config = dict(
    model='image classifier',
    train_examples=97500,
    image_size=40,
    horizontal_flip=True,
    targets=['order'],
    num_classes=8,
    norm='layernorm',
    depths=[5, 5, 5],
    label_smoothing=0.2,
    shampoo_beta=0.95,
    max_precond_dim=1024,
    magnitude_pruning=0.7,
    steps=5400,
    weight_decay=0.5,
    adamw_weight_decay_other_params=0.05,
)
Rows from block 7 of a small image classifier, named by matrix and row number. Rows with one number within an expert belong to one neuron, the router's apart. Each number is 128 + 32 x the weight over its row's rms, rounded and kept within 0 to 255. All counts start at 0. Numbers have three digits each.
Before each expert's rows are labels from the 100 images, of 14976, where the router gives the expert most weight on average: "strongest on" is what is common among them; "lies over" is the class under the peak. Only what is clearly more common there than usual is listed. The data: rosettes with rotational symmetry.
# router: router (model.blocks.7.mlp.router.weight, 4x192, trained with AdamW), inputs 48-95
# up: expert up (model.blocks.7.mlp.up, 4x96x192), inputs 48-95
# down: expert down (model.blocks.7.mlp.down, 4x192x96, transposed), outputs 48-95

# expert 3
strongest on: off centre
lies over: rosette
router.3:116153134169096136096170088135121112173164173107066146105134193164154126126031095093098112137146181122108154163152107128149128114097087154113189
up.0:128107137128139128128128074128151223128170210128128128128090128128092128175128128128170010128128044128128134128128183128128168128049041128128128
down.0:128128139128128142128128138128203128128128128128128128128166055070252128128128128128076128128128128128128128128124128216127124128128128128128128
up.1:128128128128128128128178128200128128118128153160089128190128128108128128128092096073000128128128128217128128141128128115128128128128111157128128
down.1:131107128128128202193128144128120139128128155161128177128160128185128128128128128128207128128078128128056128128128128128128128128128128128101128
up.2:113128128128128128128103116128128200216098128111128128128128061128128128169166128128128034128128128128128136128148167154128128128128202187128128
down.2:128128128128128128128193128128159128128125196211128128128128128116114092128128128128128128128128128128128128055128128128166119090038128128244128
up.3:156128128128174209128128128128128077128158128058128128067217128128082128128000128128128128128196128128202128128128170099128128128128128128166074
down.3:128128110112128112174064128128071128128128046128189128122078066128217128128234016128128128128054128128128128128128128128122128128128128100128128
up.4:128128128128128128128128079128128089165128170128128109055191128128248143170128117128128117128128127004101080128111128128097128128105128128128128
down.4:128128025128142128114219128128128123128128128091219128115128128128128128033128128128128128128090097128128128128128128128128128200128166136128087
up.5:128128128177125128128128128128128128128128128128128128128140128128090128128199128124128128128128128108106128134128128165053008128082128128128147
down.5:128128103128128080128092128128128128128128128128128128164128128128097128128065128235128128128128128128128128128216224128128133128128128128128106
up.6:145128128128128154163128128128192128128090128041128141128128128128160128128128128224128128128128128142128172165128086128255128128128128187128128
down.6:107128189128079046128128203194128118174178128151128128214128128128128142192128128128128128128128128128176069128183128128128184229128128156113220
up.7:128053128128128087128095128128072128128128128128128128128113128128128128128081128039128128128128183177128128128128128128128128070064128128128076
down.7:114133128101128128153128128088182128128128102036128128128128128128128072128145128128203128128128128128128128128099128128128153128128127128128128
up.8:128166089255128208151235128054128128128128128128128192128128128128157128173128128128128129128128167066128128128128128106128128128128128231128128
down.8:171128118091128128128128128128128128128128137128228128128182185128128128128167128128128128128128128128128128139128128128128128128128128128128153
up.9:128128159189128128128128128128086128128128128128141128043128026093128128128128128158128128128187128128128128235128128128128128129128128082076128
down.9:128209128128128128214152128128128067128128128128128128128128234128128128128128128128128128128128128128057128128128128184142128128081128149128128
up.10:128128128128128128145063128128077128255128128128165128035128128128128128195173128128128128128097128128128128101128128128128128161128128128078128
down.10:193051177128128145128128128128128067128128076128128128128128128155128147128147128080128128128128128128128128128128102128128128128128098128128128
up.11:128128128119160221128128128128186128128203128128116128128128128105128128128128128128128128128217038128128128128128128006128128192128128171105128
down.11:128146128128128128128095128114072191143128128128136128119128128128128128128128128128128128128128210128128128235128128128177128128216128106128112
up.12:128229228128128128128128054128128183128128196128030128128128128128128080128128082049128128046128128128077128128128128128128128133103128128050128
down.12:128128128128128128196128148128116128148025173128128059182128128128128128128186128084128128128128118128128214128128128099128054128128128128175128
up.13:128128128155128128128128128083128128128102202128128128128056181128181128148128128128128152209128128049128050187128128128128128128128128128128128
down.13:128128102152128153128128120128128184128128041128153096128128053128056075128128128128128128128128197128041208128128128128156125128128128185205128
up.14:128196026128042128128128128128128128128128186103148128128213128128128128121252076128144058128128128128174128128128128128088189128076128128128128
down.14:181128146128182175128128150128128128128128080128128128128128128223128095128128128128128128128083128128128152128128078128128128107152128128128128
up.15:102068128128128128128128128128190134128047128128040134128128139128128166128128058128148203035128128128128128085128128128248128240128128128128183
down.15:128176130128128128128128128128128128128230128128128128128056128128128128128049128088128128177128128158012128094106065087128128126128128128216071
up.16:128128128128098090128128128195165128128128128066129144128130128110128128128128077128128128128128128128170128128069128185059092128128128128104128
down.16:146055169137128128128128130128131191128128128128147131128255128128138128128128135128128128128166128128128128128158128128208128052128128128128128
up.17:128129128096128128128045201128128128112128128128128128128179217115128128128163128128128157128128206070128128128128128100128128128128128250128128
down.17:128060128128128128128128128128128159128128128128128128128128128128128128203128128204128128052152000128179128147128099128128128137128128128141128
up.18:128063128072128128128128128128071070161128122128128128128128133128128128204128128128128128128202128128128128128128128128128128221122128128128128
down.18:107128128188128128128120128128128222128128128100166172106128052128202128128128128128128128128128128099150128128075128104128100128128166128128128
up.19:104128128118128201113132128154128128178038058128128151188128128128178128128128128156128128128128101128168128128128178176128128128128255163013128
down.19:128128128128128038128234128063128128128186208128103187128156217128128128128128098034060128152128177128128128128128128128128158128128052110128128
up.20:128117128128128128128126128128128128128160128206128066075128158035236128080128128106128128128128128085128128128128128128128128159113148128035220
down.20:128144128177128128128128045128098128128128128048012128154128128155128128128128186128128128085128128128208068128128097128065128128182128128128128
up.21:093085128128128128128128128128128128128096128151118094179103096128128112128128128128128128128128128128128128128128128128128095128128188128128196
down.21:123227128128128082128215128126128128128128042128047128128128128128128128128183084080128152128082128128128128128128128128128132086128089128128008
up.22:128076128142177128128128128128128162191128128128112128024198128128128128128102128101128128122133128128128128206128128080128128128174128128114128
down.22:201179128128054066128068177128128128175128102128128128128128128128128128128150103165128128128128128128128202128174128191128128163128128128128145
up.23:128150128128128185078206128162085128128128128128128140128128224128054128128128035128128128078128108128044128024116128128128065154128128148128128
down.23:128128128128128171128128128198128128128114128128128098082128128114127196128128164070128128128128128128128128128128128159128095128128128107174051
up.24:128128128128128128128128128128128128084128128128128054128173128128128023110128128128128128128128043183128128183203128067024144080128100161128128
down.24:169128117128128128201128071128128128128128128128128058152096128128128190128128163128128128128151128113128128128128128128128104128128128142128128
up.25:128128128128205128175128082190069128184128131128128128128114128128128039128128135128128128113057128128128128128205128070179128158128128128128128
down.25:128075128128128128128052128128128164128128128123128128128128128128128128128106128128128136128128128128128128102128128128082128061128128176128221
up.26:128128128128128071128128125128128128128042128128128079128128128128128039128128064128128071128128128129128128128128128128128097128128128056191058
down.26:128128128128128128128128128071208128128128128128128128128128128128128128128111128128128128078128128202095128085128128170128128151128128128041253
up.27:128166128128128128128128084161128101128128128128128128128128081128115128128128128128128128128209128128158128128128200128128164128128084128114128
down.27:128128128204128105128169128128128128128101169174128128128109128128128128128128170128111128128128128024128128128128113128128128128128136128128128
up.28:128152128128128228128128024128128128128000128128170128128128128128128184128128128147128128128128128128128128110128128178128051128128128045128128
down.28:128088130128128159128128128128128128128128128215128095128128128128052118128128049128200128177128128128128128128213128128128128110046128128128128
up.29:116128128128128128086127128128228217128128128128128128055139128128128128128128204255128128128128128210128128128128128171128188128128128128128128
down.29:194128173128128122213128128128128010063128128128194128128139128174128128128128128128061128128128128022128081146128128128128128201128128128128128
up.30:128128128128128105128128128128128128051128128128166176128136128128205128128128128165128128167128128128128128128128110160128128128101128128128128
down.30:128128128128170128128055128128128128071108144128128128043167128128128192128128128128128128128128203128128128128125128024104189128128151128128208
up.31:128128128128187096128128128157128128112128128128128128087127128114128128084128128128187128128078128128128046128128068128128128064128128111128128
down.31:128083083174128128128128113128128128128076128128128128128128128185128128128128174128128128128160128128128187128128128088128128049128128073028128
up.32:208128128087129128128128158203128128128128128128128128128128173131128128190128106128137128128128228116128128128038194128128128128128128172128128
down.32:103128125128128176128128128128046128179128057128128128103184066117128128128128128128128128128128128128128028128194128128128128128128128128128128
up.33:128128226090128128128128058128143094128154128007128128128128128128128128100128128183128128128128128114128128128128128128044128138128077128128128
down.33:128104049128175105094128128128128128128128128128128128071128128128128192151092128108128128128128197128128128128185017128128090039063128122108202
up.34:145128125049128128128128128163128128128128128099128128128128128186128139066128128128128128128128128092102128128128133205128173128128128128128128
down.34:084128128128128128188128128092170128102158128128121167128128128128128128128128078128188128128128128128128128128128128128080065128128128053128214
up.35:128128090128128128128128128178128128128128128092172202067083128128128128128128128126128128204193155128128015128128128089099128128128128128128128
down.35:110128120128128132128128128128128165128128087176095128128128128128128136128042128128128128128128128128108128128128090128128166128128128128020128
up.36:128072128066000128128163128128128128128131128072128183207128169128128128177091128128128128128164128128094041128128128128079063128128128128128151
down.36:133193128128128128128128128148128202203128128128128128128147000104128158128128228155171128128128128128217175128061128128151128128087128081128128
up.37:073128128255128128048255128128128147042145128104128128092128175128128128059128128128128128128128128128128128128128128128147128114128128128128128
down.37:134128063216205168128128110128128128122128128128128073128128128128128128241128128128128213204190142128155128128128128128128128128063128128155128
up.38:102128128192128128128128128128128128128202080104128128162128066128152128128128109128128128128128128128128117128128128195111128128081093128128128
down.38:128128128128128228128123058128128015111106128128223128128128087070194092128149128128128128154083128158128128095128128174128128058128128128053128
up.39:128146128152128128128128128128128128139092128128128128069128128128104124128086128169128128128128193128000128128128128192128126128128128128128255
down.39:128128128128128128128128128210128128128086128128128128191128128128105128128128128045128184128128087082128113128066178128071128082091089128143006

# expert 1
strongest on: four-fold
lies over: rosette
router.1:151154176160093172153148122073108188130146072147138152172132119165114162163184135120153128084175138155050172094076149109143071172150087157107106
up.0:128222128128128128128078128128128128237128128128128128128128128128180111128070128083128128128128128092128128128079128128128147128185115128033128
down.0:128128128128128134134073231248128128128128128128128128128128128128128110053128128160128128152128128107205145128127128083128058128128128128128128
up.1:128128080119128128128117128128128128128128128128000128128073206128128128128128128156021128128128128188128128131210171061120128147170128128128128
down.1:128128107128128118128159128128128148128128128128128128096128128161128038128128128073191128096116128115128014128065086128128096141039128128113097
up.2:186128128140068128128157128128128192128128128128128128128146128128128128161120085126128128128218128119151169128198128128128189128089051128172128
down.2:128137128128128128128128128076056128128128047128128128128128056128105162128128128128128128128128174066157128213169155128128180128186128128058148
up.3:128128128128128128128128079160226173128128128048153128093128128112128072128128067159128128128128128087128176128128128128128128128128128128128128
down.3:128128128120128128128090128128128128047161128128128128168128130128128128128128128128128128128128128128128068128128128112128072128128128128128128
up.4:046128128078128128128128128128128128073128128128128229128128075128128128128128128227128128128108128128128129128128224128128128173128128128157128
down.4:128128128128128226128128128255128074190128131128128128128128109128128128019046128128082128128128128128159126128128128105128128102128128128128128
up.5:128128128128154128128027128158128128128128128128118128128128197102100128128128128128128029128128000128128128128128140128064128139128128128128128
down.5:047128041053128128128128103128128181128128128128108024128190128128128128128128128128128128128128128054128128128128128128149128128128128128128124
up.6:128128128011128102060128128137128128128171128128127128128038128128066128128128128128128128128128155128122073158128128078128128156128128128128128
down.6:128055128128128128128128128098128128128134128128128128097153128128128128128128177128128128128164069128128128128128184183128128128058199128130128
up.7:128128128128128128128168198128128128128128128150128128128128128128212128128128128128128128128128128155071128110128128158128128128128098128128128
down.7:128238111078149163084192128128128161201128128128128094098060128128128180128144128128235128177128128061199123128128129128128128128128128128213128
up.8:209128128096085128128128128128128128128128128234128128128149128137128128128128098128102128128064128128128128128128128128064128128025128128128128
down.8:128128132128103128128128128128128128128128128128128128128078128128128128128128137128048128128164128071128128128128128128128128128128128128173093
up.9:128128128128128128128157128148128128128128095128128193016128140179052128128128128210128128073128128128128128070147205198128090122199128128128128
down.9:128063128139128081128128128128181128128128131128128128233128128128096090128128128073128128128059128066128128128153122057044128169119128177128128
up.10:128066128194128128128128076128163177128113128099177128108128161128128128128128128111112128128135128009128116091128128128128128095128128128097078
down.10:203128153167188128128128128128128128128128128128092128128100128128128041128128071124128128128128128065128118128152128158089182128128143128153210
up.11:228101128128128128112128128128128128128128054128092128104128128128128106128128128128128128128128128128128128128128128128128128154128128128128128
down.11:077000128119052115128154128128128082128085159128068128168128128082128062128081128128072062128128128128128128128128128193203128128051043128128128
up.12:128128128255128128182128128128128219128007128128128065100128128128128090128190081128218128100128128116128128128128128128053128186028128128185128
down.12:128128128128128128128128128128070128128158128120128128128128226128128113117128255099087188168071128132128119128128128128128091128147187060128128
up.13:128190071128128128167057128211128128128067000128128194128128128028128128128128128128233128128087128043128128128128128128128128128128128148128128
down.13:128128128128128128128163128049128122170128133128128128128128128123128128128128128128017128128128128209128128025128128128128128128036128128128128
up.14:128128128171128128128126128128128128084128128128128128128128128128128128128128128128128128128128128122128209128128128128098128142128128223128152
down.14:128128116197128128128128128128128128128128128184128128128128128098065128128128078128128128128166211128128128128128128041128128118071128042128128
up.15:128128128128128229128128075128172102128128202128128133128036023128128128128128095043128128128183028128238128128128054128128128141058128065150131
down.15:128128128128128070128162128128076128128128128128128128109128236128184123150128128128128128128128128128128128012128128176064128129128128166113063
up.16:180205128162128128077128128128128100048128128128128179060128112128128128128197128128079128128128128218128128128173128128207128128128128128156106
down.16:128128132202128128255128128121128128139128128054128128128165128128183067128128128174128050128128128128128128128139128128128128128128128094128128
up.17:185128128128128128128080065128163128128128128128128128168128128158136128128239121074128128128128086128128128128038128128023101128052128128103105
down.17:065128097073128128040128128096188128128128128128074128128128128128128047128117183174128128184128210128128116128128128128066207128157112128128149
up.18:128091128128128128128043128128055128128128128128128128128128128128128128128128103128068128128128128128200128128128128128128048193169047128128176
down.18:128153070069201128183128128128128128165128128072128128128128128128128128128128128210128037128128128128128128128128128128128128128136235131128128
up.19:128128128128128128128081128128128023128128128128128128102128199128128128128150180128017128128128128128216111181128094128128190128128128128128206
down.19:128128128128128128128128128128128128128128128128128128128128049172105128172072128128128128128128128152128128128128128129194216128128128128128128
up.20:128128046123128151128128128128128204208128128128128137093128198128082128064149128200094128128179128128128128128128128128172190128128107128128110
down.20:128128187161060128128128128128128081128128128128128128196128128128128128239128128035128128128128128112128128128128128128175128128122128128128099
up.21:128128201238072149220128128128128128128128128128128128137128128128128128128128128128028128175128128128128128128128128128128128128174128128128128
down.21:128128128128128128135128128210128128128128128054128128128128087128128128128062128128128152046128161152128128128128128128128128128071044173128128
up.22:139030180135128128128128128123012170169037128128128091200137128128128128128128079128128071128198128128185172128066128128128128128034106135128128
down.22:128182128128128158128165085128111128048153128101139128060128047128128128053128159128128152128128128128092063128168128156128198128128128053128101
up.23:128048175128128062128128186121166128128128128128128177128077145128128128173128128045100128128128128128128128128128128128128128058128147166128128
down.23:128128128128068128128031128128128188076128181128128128128153030128128128128133128128177110128128128128128128128128128109128128198128137128128193
up.24:128255128124128128128128163128143227128128128128128123128128128128078104128128128128128128128128128128137046128090128140128128104128104128128128
down.24:114128128128128128103128128218101056179128128128199128128060128128128061188128128128128212128101080128155128128172128128128046127119128128128128
up.25:128128128128152128128095128128128128128128128128128252128194126128214128128062128128211128103128128120067128128128109128128207056128098128128214
down.25:128128128128128128185128128128128128128128128128128128177090128089019128084128128128128145128197128147196040082128160128214128128168128128105126
up.26:128128128128128128159128128128128196093128116225128128128128128128128205128061128128128128128078140071193024082128107128059064041139128166137128
down.26:128128128128137128128128128128128128128128171128128128128128128128128004074058128128128128128128252172091128128128128066128223174128124128128017
up.27:128089128128128162152128128128238163128135128096128128128128190128088128128128128128209128179128128128128128156128128128060146104164122128128128
down.27:128128128128174128055128128000136128128128180196128128128128128128128128128211128042066128078128214128128128098128159128177172128101128128181210
up.28:128016168128128128128128128128128128162128155059101128085128135128128128219128070128128128128128192128128128128128128128128102054161036087208085
down.28:128232128128128128154078128128128128128128128128055128131128128128128128128128128128128091128128128128128128136128128128184128218128083128084147
up.29:143105128128058128128198128070128113128128083128043128128128228183128128128175128093128125128114128128066195176096121183128128128128128128128128
down.29:221198128128155128128128128100160131130128034128128128168128128061128128128128128128031128128128231128128099001128128220128128128139128108201067
up.30:128128128128092128062128066128128128126128238128128128020128175143007132137134128079128128128199128089181128128187128128128175128128128205128128
down.30:128128128128128128128128128128128128198102128128128128216128128128218099128128128128238128128164190128128128128128128078128128128128105128128122
up.31:128128139128224128128128128128128128128128153128128180128128128128136159128128128125128079128128128208128128128128128106128128153128128128128128
down.31:128128051128130156128107128128128225128097128128128128128091127128128128000083128128128128220128097160128154128190129155128128128071128128128163
up.32:156128128018128058128080128161127128128166128160128128122164128129082171128128128128056128128128114220128169052128128128179188128128175128128128
down.32:128180123159128128128153128128128128128128128128179128215083076145128128128128128128128128188105047128128128128073128128100128170128114077128128
up.33:221161128189128073104031206128052128128128128128068168128112128135206128128128128128189128128130128128128128128061128128003128128128128128114212
down.33:128126104128153128112128046128128128171082074128128104128128128048124172128165128128128077128141128112085185128128128128128137128128071128128128
up.34:128167141128128128035128128128228128131128128128128128105128128128128065128128128170128188100128128239128197128128062213059168128128128128128186
down.34:128102128128128128190180128128128171062128128170128054128128128128128128128128128128128128128128128128128128128128255067128164128128128128128128
up.35:128240141128128090128193128152047118128128128211128169128128128095128059128128128128128111161128228192128128128128128128174128128128128128128128
down.35:128128128169128128128128193185199079128128128077094109185128155128128128128175191128128128128154000128128128128108166128128128128128128056128086
up.36:128128065069128128128128128128128128128128128128128128128107128128128128128128128128128128128128128127128128128128186122187091092128099159128128
down.36:178128162128128128128163128128128128128128128128128090143128128128128128119128219128128128048128128128128128038128045052128128128109170063128064
up.37:128128128128128128000128149098128128128128128128047128110128128128153109143128124128147128079128128037128128172142128128128047128130128128141128
down.37:129197128128075128198128128128078128128128166073128128128016128029128128128128061128128122159196128128128128128208100128109223128128128128128128
up.38:128128128128128128128128128128128128128128255128178128128128128128128128171128128128184128128128128128128128128128128214128128128128128128128128
down.38:128128189128128128128128128128169128162128128128128128114128128128022128067128128215129128128128223128128139128192189032128128128128128128130128
up.39:128128068128128128128030128128141128069128128094128144128128128128128102128128163128128128128128128115128128128083058096035099121128128128128128
down.39:128128128047128128128128077095089033128154128200108121078128128128171128117128128093097051128067128128128128128158128128128189128128128128128215

# expert 0
strongest on: three-fold; dark; four-fold
lies over: backdrop
router.0:146136124122175075100116122147119132125077106137166126114112123091115169127113115118074159079189146072141116134181172154060107169157150152116126
up.0:128145147128128128128128128128113128101128129128128049128203128061103128128128190128128175109128037237116110184089128121200128128177128128156128
down.0:195128117128128128150128128128168071128128128184128128156128120128128045102128041105128128128124128128128129128082102128048128128081128128128128
up.1:070201066128128128128128128128128128170128128128128128128128128088128128255093128128128093128128128124194128128138128128172128128128171128128077
down.1:127102136128128128136122128128129128128128109128091128128128128107128128128128128187128128177128128128128128128128128128128128088148128150128128
up.2:128137095128128128128128063128128128128128128086128181128128128128128128169148128128128128129128128128128082128128128128128128191060032062128128
down.2:128128128195128087192128128128132128176128128128128198128093128128128119149128128128128128140133128128128128128128128128128128128168128128128169
up.3:044128128128128128136128128128095128128085128128192128128128037128200128128128128128128128128128191128028128128128128128154213180128128162128128
down.3:128128128196128128128128050048190044128128128128128127128150128128073128128128128128128053169090079128128128128128128128122078128185128128128191
up.4:250128128128128128128170128128128128128093128128128128128022128026128128128128128128128128128128128000128128128128128128128128128128128128128128
down.4:128197128128128128127062128128120128128128225148128128128128128214128088176128128128128128128128128128128128128128128128128128128128128128128128
up.5:128128128075147209091128128209108148137128128128161128112103060128128128128128128128024128128128128128187128128140175089128094128128128128097128
down.5:128128128191212172128128128128128128128128128128144102170128128128146128128128128126128128128128128128067128128128128193128146128128128128194128
up.6:128128128128128128128128128128172128128128128128128068128055128128101018128128145128164128128034128128128174128128128128125091104128128128220128
down.6:187128128128128128128128128128128128128128085196128073153191128128128128142128128128133128128128128224128128245128128121128150227128128128049128
up.7:062128128128128128128077128128050128201185128034128128192128128128128079191128128195152128128128128128128128128081128182128128128074111128128128
down.7:255128242159128128128128173128056128048128128128128128128111128128069128068027128128128110128085128128128128128185128128128128128128128169128128
up.8:128128128128179128128128128128128128037075000128128128128128128128128125128128128128128128128183119128005128186128102128128128182128128128128128
down.8:128128128128161128128128128128128128123128255128128128128128078116128161172180128128128128128128128128178128128128128128135128128128128128128128
up.9:128120128128144128128128005128128212128128128091128128128128171128128127128128212128128128128128182074106128118128128128128128128128128128128095
down.9:128161128107128120128128227060140033128170128128077128222129153128095128128128128128128128071128054128128128128128128128128072128128128128128128
up.10:075128128186128128128128128128128128128058128128128128128104128128128128095128192128128128179128128032128116128128128128194128128128128128128128
down.10:128185128022128095128128204128158135128128128128128128255128159128128128128128128128128128128128128128128128179128128128056128128128128128128128
up.11:031128071105128128128128149128135128136128128128082170128128128128128128128128128106128128128128128063193128047128128236128128128128128128128128
down.11:128128128128128071128128128027128128128128209128128090126128128128128064128128128128128128066023107092128128207128128097128128063128128128128128
up.12:128128128128128152128128128128128166128169128104128128087128128128132128128128128128161128128128104128128128128126135128128128128128009128128128
down.12:109128128140207087128135128128055146228095116128128128176128128128128128151128128128128128247143217169128128199128128128128128128045128197143128
up.13:128159128128128128128000128128128128128128009128128128114128128128128128089128139103128128128181160128128128128188128128013128128066128081128244
down.13:128045128128128128055240084128128128128128221128128128128128128128128128128062128128128128128076128114128128128128128128128158128128128093128044
up.14:128139128179168128128128036128158165128128128128128128128064128128067089128128164128157128128128128128128128128190128128128128128078128128178128
down.14:092128128242096193111062128124128128128128128134156128156128220128128202128128128128128089128128128128170128111128128136041128128128128128057128
up.15:128128120128234128042128074128128128128128128128128128052128128146128053128193128128128128198128196032078145128128128128128100128128128065128128
down.15:128059128128134135128128128128128128016176128128125128128128128128128128128128128147049128128128128097128128190128080225128128128128128183105128
up.16:066128094128128128128128128128060128128128128128128094128128128128201128128128128128128128128255128118128128128128128128128128128110128083128092
down.16:128128040128128128128128128170128128128128128055128204206101236128128128128128128128128128128128031128128128128128128105128128115128140128128186
up.17:128064128128128095128162108128091128063128128047128128128128128128128128128128128128128189197128128128128128195128169128128128187128128068128128
down.17:128128128195201183128128152128128133128216128128056155128128128128074128128128128128128128128128128128128128143128128088128199128128128112128134
up.18:052128128128152128128128128128128073026128128128128104164128128128128128128100128128079128128128089128094128072160128128128114128092128128128128
down.18:128128128128128128128155075128128128128128128128128128086186128128071128128128128086128128128128128159233120128128128128128128128193072238128060
up.19:128128128128128062183128128135128128128084128128128128182128128123128128128128177128039128128204128128118128128128128128128083128168128131139128
down.19:147128128128128128142128128128102128028128128152128128174144128087147085128128128074196128128128157128128084128102128099072128046128150128128128
up.20:103128006229157158128128128128128128124128128085128128128124170140128094128128128128083128128128169124128155128128128152128072128128128128136128
down.20:128113128128148128117128141128128128191128128128051250080128128152015128128128101128193079075195171128128128128094071128193118128102128128128128
up.21:128237128154128016128128034039128161090128207084168124057128128116230144128144128128128128128128128128128128128128128128128128128128128102128128
down.21:185128128139128174128128128198128128128128128128128128128163128128128085139078128128076128128054128128128128128092100128128171128128128128083245
up.22:094128142128031128128128128123128151128128091128128128128128119128128128099000128128091128128068128128128128159128128185128209128128128128132128
down.22:149113128128128128128148128128043205128128141128128128128154103128128128128128170128128128074128128128128128079128158069128128092189128128128128
up.23:128128165128128170128027071149169128128128128128250065128076128128146128128128128128128128128128128128128128170128128128128058128128100232081115
down.23:128093118148128128128128128128194128128162128226128133128128056128128128054128128128128128128074128128128128078128128128128128128135128075208207
up.24:128128128108128167128196197128128128156156128179128115128128128128204128128128105128128128128234128128128128128128128128128128249128128128128211
down.24:128128128128172163128128128128128128128086128128128128128128128128128128206128128149094128128099128128128124114128128128128128128128128134052036
up.25:128128128128128128128128128128128128128128112186099076180128128128128056128128128128128128128128128128172128128128128128128201128191111128128128
down.25:042128128128128128139128128053167128128128128128128135000109128042157128128128195128128128118128128078128038159128066128163027128128065099094128
up.26:114128128128128128128128128128128128128128128128128128128212128174040128125128128128128128128128128128128128187165128128255128193128128128128128
down.26:087128128213128128180131128128128128128180128128128128128128128128128128128128128128196099128128128098167174128128128128035200128128128128076128
up.27:128128128128026128128128128128128128128128253100162128128128128128128249128128128128128128128128128128128094128128128128196128128160128128053162
down.27:128128161211128169100128128097128128167128195128128128143128128128128047128128154128128206128040128128104128127128128063128128128128128076128128
up.28:111128128145076128128025128225128128128185189083128128128128128128128128128128128128174128128128128128128128128128130128066128076128128088188075
down.28:128199128072128081128128178128128178128128082128128128128128128128128128091128128128128128032201077183128128128162229080128148167128128128128128
up.29:128128128128084187128128128251128128128128074128069126128128128129128134128128128138128128128128110128151019128128128145160128063128128155128128
down.29:128128161151128124128128128129128128128128128125128128128128128128057128128128128128073128104128128128128128128128053128128128128128128128128128
up.30:141128128128128128128128128128153209128128255128128128128128128045207128025057128194128031128128187128128158128193128128128128107132128128128128
down.30:128152128128128128224128128128103128138149042128206128091128089128158075128108128128128185151128041128107128128064116089210107111128128128128128
up.31:128128125128128128128128128128128229128114128128128128128128128055136128128128109128083160029128128128128083047128128166206128128128128128096128
down.31:250128128128128187097128128128128085128189128128128128122128128128128128128128128171128128128128128128033095127128128128095090128103128128128128
up.32:128128128083216128068128128128188128128169128128128128128128128128128129128108128128128128128128128128128128124128128183128128128128072128128128
down.32:128128128151128128235128047128128128128128157128128128128093128128128128128159162106128128134128079086208128128128128128088125110063128128025128
up.33:128128128092122210128128161149141128128128128128128045126128088104062135128143128114128153084128128128128128194128128128128075174108128128128128
down.33:128128128128129074128083128128128128146121128128128128116128142128238149194153128099128128149128155081128158128128246052128232128128128128128128
up.34:128123128026190128128121128128171139128128041128128128128128128128184128128128128128128128128128128128107128101128090234128128077128174128128115
down.34:128157098128128128128128222128128144204128132128128128128128128128128172155128128128128128128128169128061128091128197128128128041128174128128128
up.35:128160128169128251128128128128128128168128240160168128190163128128128143128214128128128128128128128128128128128128213051122092128082128193128128
down.35:128128128128128128128135128128128128050190128128128128128095128128111128128128128128128162128128128128128128128128128128128128128089128128128128
up.36:128128128090128128128128128007112068128128068128128128128171128128128149128128128128128128128128128128060128128128077128128128128128069128128128
down.36:114128128123128128128128128187128128128128176035128128121061128128128074020128173128108128128203128128128128114128144128128128128226128128128128
up.37:128128128128128128128128128071128244222128128128128128128128128050189171128045128128128128128128128128128128206190128128128063128128128128128128
down.37:128192115128092208128142049128139128111128128128128128128128128128128128128128128128128128128128128128128128128128128128128178152128128176128128
up.38:128128128128128128128128128176128093128128128128128193064128210085128107128089128128168128128128113128128085128128128128128133128128128128170128
down.38:128128128128128128128089099128128128128128128128128071128128036128030128128184057128128128089128128128128128128128128128128128135163128128059128
up.39:031128128252128036128051128128170128128128128086253153081128105128138128128128144128128128161128128128128128128128128141111128128128041128128128
down.39:155128128128128118107128128128128128078188128225229166128076128104135128031128128217128128128128128128128128128231128128128128128128128253110128